Rows from block 4 of a small self-supervised image encoder, named by matrix and row number. Rows with one number belong to one neuron. Each number is 500 + 50 x the weight over its row's rms, rounded and kept within 0 to 999. All counts start at 0. Numbers have three digits each.
After each neuron's rows are labels from the 100 images, of 14848, where the neuron reaches its highest value: "responds to" is what is common among them; "place" is the part of the image that holds the peak. Only what is clearly more common there than usual is listed. The data: made-up road signs on poles. In brackets: how many of the 100, against the usual share in percent.
# fc1: MLP up (model.blocks.4.mlp.fc1.weight, 96x48), inputs 0-47
# fc2: MLP down (model.blocks.4.mlp.fc2.weight, 48x96, transposed), outputs 0-47

fc1.10:553572432513519520590509467523546491516460597477494406489528478462470591456510562581506571477474386529545531602541528469485545512533566518484436
fc2.10:578506473440622524585475499412599478515531484521492486469476476419530447490462495496467473459408506463454412526516471603592496509512542491559549
responds to: triangle sign (46 vs 20.1)
place: centre (51 vs 14.1); bottom centre (47 vs 11.7)

fc1.73:475469544542450531473500437480605493554644477513565525511532494516479497445498533517482434452515544470476517468512404439532527648510498452561568
fc2.73:529482565499507575476376497507556474590554469476439463460468509421554474517540578503511464519425538467438407569435548554454426555501540532503535
responds to: black face (25 vs 8.7)
place: centre (96 vs 14.1)

fc1.90:536525499526489513477569442569505522498537442467448414395669478516544561512555487512509459485460484544536608476456499590511517489471492520545567
fc2.90:494463550514509474566599492487519508555448465536543430512570550517634499565559518516516478500526564509428512516409531436597450486550532531489600
responds to: hexagon sign (49 vs 19.5); white face (28 vs 8.3)
place: top centre (46 vs 11.7)

fc1.2:510497566494357521515483574512517587502482499566503505488494497484464481518531540513359493455482621540519433523469427430504491500459506517576588
fc2.2:514458511418449517574552599519478462498603525567489495553510495477439450488512515549522484411408369500536503540436516533548466566443502463464443
responds to: pink face (31 vs 8.2); white face (31 vs 8.3); black rim (26 vs 8.3)
place: centre (49 vs 14.1); middle left (38 vs 11.7)

fc1.84:516535568560484491572542472409593489426459516489549528482435520484473551492514547439516468648511521420592515496438487446500521511511392536504523
fc2.84:536542527501432594418492512381411483417529560520456563445440557470485523518521500518429506583496441573464447457564472573524479460457512485481530
responds to: white rim (55 vs 8.1); square sign (44 vs 20.4); black face (42 vs 8.7)
place: bottom centre (51 vs 11.7)

fc1.7:430416492503484375569475482509485614472489480484523473523424484499451548480440454504472459516398450423491459435616493500479491425465520469546474
fc2.7:434472493487485609557529517506470450418589556466447463494547530543541497559405534502472518540449601448487524461425521485422378499557503520500499
responds to: black face (33 vs 8.7)
place: top right (50 vs 9.8)

fc1.67:479456480489453518533513513379591424624492529480431433520425491529471514536436482494502470467500419516403418520477493491546413439532491475456460
fc2.67:572513474478620516459471504476535576582449439412518422474515526433519532505478525441554474489499504582423534464568495476541494444459470531610432
responds to: hexagon sign (45 vs 19.5)
place: top centre (45 vs 11.7); bottom centre (28 vs 11.7)

fc1.60:498528596599420475472424418470427566500545563469589503444449561501468439479500539450480460538516544494454467524422418528477518483460410473531487
fc2.60:542561534492387447503549527519426481558436542489507399590474572515531568511513531559542486557494457565517512385535542410512564495494493547491541
responds to: black face (31 vs 8.7); white rim (29 vs 8.1)
place: centre (45 vs 14.1)

fc1.29:489456580468465543515484447555507530643376504438414421469462497517508502517529501481507413512633518447502437490509444463503519440486478515508480
fc2.29:533458508513348449546509546618487463510451503428436531446534470536484567444484522595500500506601470524421497452530550510530544471471480475446552
responds to: white rim (56 vs 8.1)
place: top right (25 vs 9.8)

fc1.33:516598513557504516497521360517507518488602527650544519511529544459461468523470444503490496536469498416460471502532558477525455524558579429479553
fc2.33:475455393524541457494508468540509494441408425499536542445574481485497525539575498462522475514513529515559611565485465562504455607436527484612467
responds to: black rim (51 vs 8.3); triangle sign (44 vs 20.1)
place: middle right (34 vs 11.7)

fc1.81:410528581493409498514447468466476532553463522511444463427507548487602502450536526472526377597517473525525436524479497473544567501385466543492475
fc2.81:482572513558365487513504503561449539530427531507519518526480492579493532520418570502481550591542554513573601492490554497528578590486538504515569
responds to: ! (25 vs 3.3)
place: centre (57 vs 14.1)

fc1.11:511522539671463479547445508496524477477507440503518541478451543585536365551491497464448475573530575458423480493482455454474480480518481594479502
fc2.11:505506518454543344405546475511416509486448506465468387481516510425464509427492452503470485534401456501414511460488446489552490575493487543536473
responds to: black rim (27 vs 8.3)
place: top left (32 vs 9.8)

fc1.20:539521528500502564510471461476514520513464504702466473471512506368445465489497502451536499451640545485480534471487558507514473501482478505503582
fc2.20:544476462493496505604486513540436568547503465363452476427486497555581538434550479430525510557557534560535468456430548444484487481470448519596501
responds to: struck through (34 vs 14.9)
place: centre (32 vs 14.1)

fc1.1:496519483599624522481473452479439543448570545481470483480537504471544531569493355468501537509539528457528463519527546464451492486448501466510352
fc2.1:463474450580583543591539471398430553425590558541578485522483482459452403426515507526551473457530495479517476549440462479524491483458510450517432
responds to: black rim (36 vs 8.3); white face (26 vs 8.3)
place: middle left (39 vs 11.7)

fc1.23:476525487565491604484391577521415471437552551525528507538508529521504391477590523539516481522542515519443459545429435562539506513471483567415447
fc2.23:468475574547534462516589606553484518437500527497469470570442543502532510445411487450532511515507547429463521512542525495528446426615447471595574
responds to: black face (29 vs 8.7)
place: middle left (31 vs 11.7)

fc1.62:484513552527518562518529524528578510523506638438515578496488524511528583571497534534559457563506553486366505519569489561545545552587498511532556
fc2.62:470425509437600449405475511514453532515408481525433512466545481463481501521522536566503558531528480553422453481599605551507493528400565502473532
responds to: circle sign (46 vs 19.7)
place: top centre (46 vs 11.7)

fc1.44:557533595557484481463438492568471546463493549540450505483526455653532499486502505468551507583560410525577516505451433589573530489451517479525484
fc2.44:561542494506539464483527478445480531475443580476572557505400517466447499492398499513507495586544436506605508458533511565459575572547465575544579
responds to: % (37 vs 3.7)
place: centre (68 vs 14.1)

fc1.88:454447557530481415484476492490503478298499452537481478496465504425511449443480442607511465493449487538465536417481488540532437494461457497486551
fc2.88:515470531469520461441436534468503498324525469423580543474600582547501500455489493402482501558490473442461486526497506483461534477475445454556566
responds to: square sign (43 vs 20.4)
place: top centre (47 vs 11.7)

fc1.77:533549550490502465444550551449551544508492357541456538441559444530542476577501371482477532530489580456459546520491492448592534450505506573495488
fc2.77:570501493467445567568497459483447499522458520494614436503446549492520550431617555516548472445464547519438456524506461501586472399525494562569541
responds to: arrow up (27 vs 3.4)
place: centre (63 vs 14.1)

fc1.22:505474519548480501416544529562454508579511495503487474452484551499547495529486420539524570411480536582332469478518507573505593491495554584472490
fc2.22:576489499427442476577459499508534393562502522475560489397559554607564522497507489500505519496550499490400555444519519454545521538484448504491384
responds to: square sign (46 vs 20.4); white rim (37 vs 8.1); black face (25 vs 8.7)
place: bottom centre (49 vs 11.7)

fc1.32:567461591514473432509524548429528440588464480434582502461464424568575466453463436440517517555467460591558508546537499458436534459520484527544447
fc2.32:486390439480453589467502517479594546476580499545476558424580470478518522516580541549508457537507521549469475604617486528446512525467515448531471
responds to: triangle sign (58 vs 20.1); black rim (51 vs 8.3)
place: middle right (32 vs 11.7)

fc1.6:512439530494528477462468503488436408482440480506571477542488478571475536459511427503497432594492531637535449549460389515582495421472483458486550
fc2.6:506447510574583552501491508506527569500487497422410434498464465379576538496625512512504528609517437503462519527518579498541471553471431506505485
responds to: triangle sign (51 vs 20.1); black rim (31 vs 8.3); white face (31 vs 8.3)
place: top right (32 vs 9.8); top centre (30 vs 11.7)

fc1.53:537536484576439560516443597495430469511546427524577471498463538528544475426547538515592485533505557497559567532498483536554568526592523435470594
fc2.53:504472600556495442538538479466512553569487448462542420504472521430439424538512462536443470503416486495529453380501491596530503533452530608551485
responds to: drop (34 vs 3.5)
place: centre (61 vs 14.1)

fc1.12:634580547477460477463490512534475474428452460538476566508563459441500550467505450480553442577545441498454551521496595480482512610539575512521441
fc2.12:565499552486626464474421542485612464468497507526467483582511389466441434541516460519493394551500508511472546489572436509487539549473515439495549
responds to: white face (25 vs 8.3)
place: centre (85 vs 14.1)

fc1.19:496489530449527511442457554446515536546378521604468471555423523595515542461527463391491436539541518497518453462531494488490442598448451441524542
fc2.19:521540465530501456552582521467398527506449493528373492533521523410534547490464451491512509516560455570488440513497577510478582449574522470398582
responds to: white rim (34 vs 8.1); black face (27 vs 8.7)
place: top centre (66 vs 11.7)

fc1.9:428363478478483555451502528444460502400478485451519454508439454437472543511398481484518612491449496475421509439442419500564480465454491524505504
fc2.9:441515521529359476508528446591457526470487543481445503472561476610563540550545535430462519519544541391562471510476556473480528569467558541466485
responds to: circle sign (42 vs 19.7); bar (34 vs 3.4); arrow right (25 vs 3.6)
place: bottom centre (36 vs 11.7); centre (34 vs 14.1)

fc1.18:523507495482533490516459509601463509562546519521547472488530497527499555504503473407471480631477502449447514503506436451474669504457440497500379
fc2.18:545503557457499542490435529491570472480632555505540593468502516546501529525461505525407532571534433513426492445557548553564595467426518501485434
responds to: white rim (43 vs 8.1); E (33 vs 3.7)
place: centre (42 vs 14.1)

fc1.38:527466491484513489516443446540530502503459455496543467411516492451591424578541454476457535492493616471449601452482493503465421477564461391546422
fc2.38:525504538414466539519460510455586557533534442530491474462482501422459490489394552612505534463435484552432458526502463539549550496601457533394476
responds to: ! (35 vs 3.3)
place: centre (76 vs 14.1)

fc1.64:535471481428615461460511492483474513479420408540459489464523537490510491511565322476561478540450498501478505588529507478469547406471494519439470
fc2.64:496483551469503499525420476577356539453578518484522474508484540514511446475539425466500509501422479392545454513580422511559508403450534499566501
responds to: white face (35 vs 8.3); pink face (30 vs 8.2); black rim (29 vs 8.3)
place: centre (34 vs 14.1); middle right (31 vs 11.7)

fc1.45:533507555493526477449501503553474430396633523529570502487492482517535514519537459486522504492315529481537508521573525528483473504412499519529408
fc2.45:556496402511515575478514560487519589433543518443464503482511562512598501432557485542514478536410498561600524497505535395417467491495503481517409
responds to: struck through (44 vs 14.9); triangle sign (43 vs 20.1)
place: centre (38 vs 14.1)

fc1.28:535517437507471536469570450624466502475448614508483479499619459512528528516568520513500463476588497409475459388456507470483532557477458467532552
fc2.28:522478489448469585482510459581402481487458454417526484470505524469590541491579497495541545576524565563550452499550477457513420509424627548510513
responds to: black rim (32 vs 8.3)
place: top centre (49 vs 11.7)

fc1.3:542549496461540525513442534495505565488542515527485505509544606489480565462495518561609411523495424564544332555543526471516488504561468515435498
fc2.3:440515492551377477504506428568559572546430438528505505465521535560438477552533461470446496530503566411551532493448486472589532557446477590532451
responds to: heart (28 vs 3.4)
place: centre (62 vs 14.1)

fc1.16:440464486585504502510423566556542490441484324435520427506490545535555520482551478487489480560533488455559553512503472420466493425534442520484565
fc2.16:475483472473590450483519469546359565517473555529439487529422506505480567415503489469471570583481519575566560492548500578469475546441514557567496
responds to: black rim (46 vs 8.3); hexagon sign (41 vs 19.5); pink face (28 vs 8.2)
place: bottom centre (29 vs 11.7)

fc1.58:469486449470458437514461534388534483416523492468489462548457502479499494435523418650456436445441489557522460482482534531513395512437423454487503
fc2.58:566551499548466510511487524429350566439540546524516546484462615556511526585434475404493509486482496513481431493591549532512510486489507566450527
responds to: black rim (44 vs 8.3)
place: bottom centre (40 vs 11.7)

fc1.37:421476511483487503585434495496502499434525407552555456520550462531503438486407484570496568463465475521456483440421453503515353435483488487475418
fc2.37:509423492506358540499566420490517433458503498518512459512521522564582494528602540469503511500491479461483444548420607400509477521456571477449507
responds to: square sign (55 vs 20.4); black face (31 vs 8.7)
place: top centre (38 vs 11.7); bottom centre (35 vs 11.7)